Weights of a small multi-label image tagger: 7.4M parameters, 12700 steps.
Rows from block 2 of a small multi-label image tagger, named by matrix and row number. Rows with one number belong to one neuron. Each number is 500 + 50 x the weight over its row's rms, rounded and kept within 0 to 999. All counts start at 0. Numbers have three digits each.
After each neuron's rows are labels from the 100 images, of 14848, where the neuron reaches its highest value: "peak on" is the class under the peak. Only what is clearly more common there than usual is listed. The data: simulated stained blood smears. In brackets: how many of the 100.
# fc1: MLP up (model.blocks.2.mlp.fc1.weight, 1280x320), inputs 125-149
# fc2: MLP down (model.blocks.2.mlp.fc2.weight, 320x1280, transposed), outputs 125-149

fc1.307:500500423566411586500500453500588460500597618500500500590500457500500500550
fc2.307:500500500580500451500509500495500500500530500500500529468500433443534586425
peak on: small cell (95)

fc1.468:444612556500527500500500500500537570500431378604500407551500500500450500441
fc2.468:556500682500500500500444500500436500500500500500412570500500500500500500500
peak on: small cell (95)

fc1.407:500500500500573576500500500500500500500500500500500500371626500500500500500
fc2.407:579500520397500538500500500500574476500632500447500618392549585637500500598
peak on: nucleus (74); large cell (26)

fc1.613:500470500500500500500500500533500500500445500500500461593500500500451500500
fc2.613:500500536459500439500500436500500500630500543423500483532542500630500439500
peak on: large cell (100)

fc1.267:500500500500417500354606588500573500500500500500500577583500396399500500464
fc2.267:500500500500548500500500500500511478500500500500500559397500594500508418500
peak on: large cell (100)

fc1.597:461461500500500523433500427500500500530500512500578500500423500500500500500
fc2.597:397500500500500500500410500500500560500500437500529500454500500500500500511
peak on: nucleus (73); large cell (27)

fc1.378:446436500500500500500500412500500582500500500564500500500500500500601500500
fc2.378:500500500500563500500500500580500439370500500558500500500500500500500500500
peak on: large cell (77)

fc1.634:500522334500583392500500500500524500500500500428614500500500500500394500500
fc2.634:500583542579500500500500427500500500395500500611336500500500500419500592566
peak on: large cell (91)

fc1.75:500500524435500500510500540500500500500500500500567422500585500500411500500
fc2.75:500500500500500500500500605500500448528500500500500500408500500457500514555
peak on: large cell (100)

fc1.233:500500500606437500500500586332500645500418586500500500617500500500500500500
fc2.233:500500500500398500500500500410362500500500359500500500565500500500500376500
peak on: large cell (74)

fc1.202:500500500500500500373544500578604535500440500500500500412500500500444500605
fc2.202:549500500500500500500500500627500606500500500500500599500500500433500500500
peak on: large cell (51); nucleus (26)

fc1.672:500500500500500500500412573500596500500611500436500500500500500500500500500
fc2.672:500500500500500500500500500500500468500500449617500500500500430549500500500
peak on: large cell (39)

fc1.716:391500630500500500552500533500500500500500500609500500464500500500500378564
fc2.716:586495391433500405500500500500500488500481500418500500601607500500500547623
peak on: large cell (59)

fc1.187:500500434500592431500500500500500500500549457500500500500572500570500500500
fc2.187:500500500592500500500500500345434500439500575500500414500500403500500619500
peak on: small cell (96)

fc1.565:500500500500500500660500500500500660428500552500500500500500500500500500524
fc2.565:500500500500500569427500500500622500500474443401500500500500500455500614500
peak on: nucleus (74)

fc1.631:500500500500500500500500437500532500593500451500500500500500585500397500453
fc2.631:500500607500432442500500500412500371500463500500484500500588500500500500500
peak on: large cell (90)

fc1.45:500500500500500356500500555500589500500500446500454500500500500500575500403
fc2.45:500500500500500500500500479500438500370500500500583500500500391336500500500
peak on: small cell (100)

fc1.358:500396386500615500500500500447500500500500500580500500493500387556544366500
fc2.358:532500500500500500500500500592500500406500500469500500563598500500500551500
peak on: large cell (31)

fc1.691:500399500500500500500500500500500500500635500500500500500500500500500500500
fc2.691:500652500500383500500586422500500500546500601500500500500500500500500540500
peak on: small cell (79)

fc1.355:500500500500500464500357500500500500457500541500500500500557500500500500479
fc2.355:633500500339500617500409500500446500500500453500500505500500530716461500623
peak on: small cell (100)

fc1.317:500500500500555500500500436467572500500484500500353500500500521500403500426
fc2.317:500500500500500500579500500500500500363500500500500500500500500500500381500
peak on: nucleus (59); large cell (41)

fc1.667:500500372500357500646500500500500500500364436500500451500500435463647500583
fc2.667:610387500549575500500565500500500500513500500463600500500500606500500500517
peak on: large cell (48); nucleus (35)

fc1.82:500500500500469645457500500500500500500560500500500367500578472500500653394
fc2.82:500500500570500500500625431500500500500500500500500500500500567500500500500
peak on: nucleus (87)

fc1.724:500500606381500352500500500500500638586500500500500500500500350500500500336
fc2.724:357500500500500633500418500500500500542500500500500538500500500500500500500
peak on: nucleus (89)

fc1.662:500500500500500500465393381500500500500608500409500500500383605500500500500
fc2.662:500553500500445500500635458500500500553500500609500500500564578656500482500
peak on: small cell (96)

fc1.512:336500607630500500500500586500500500500500500500500500500528686500500500500
fc2.512:500500500500446500500242500500500500500500500500500500500376359500500500500
peak on: nucleus (91)

fc1.97:500500564500500500500446481500500500542500523500500500500500500500586500500
fc2.97:500544500500500500438500500500435560590500500500471441500554500500437500500
peak on: large cell (38)

fc1.99:432500500389500500500500500500500500500601500500500500588500500500500500500
fc2.99:500606534500586412500500445500500415500317500500500500384500600349500425500
peak on: large cell (36)

fc1.593:500500645500420500500628500375500559614462500500500500500391500430432466335
fc2.593:500500500587500500450500397500373500321500500395500500500500523444500500500
peak on: small cell (71)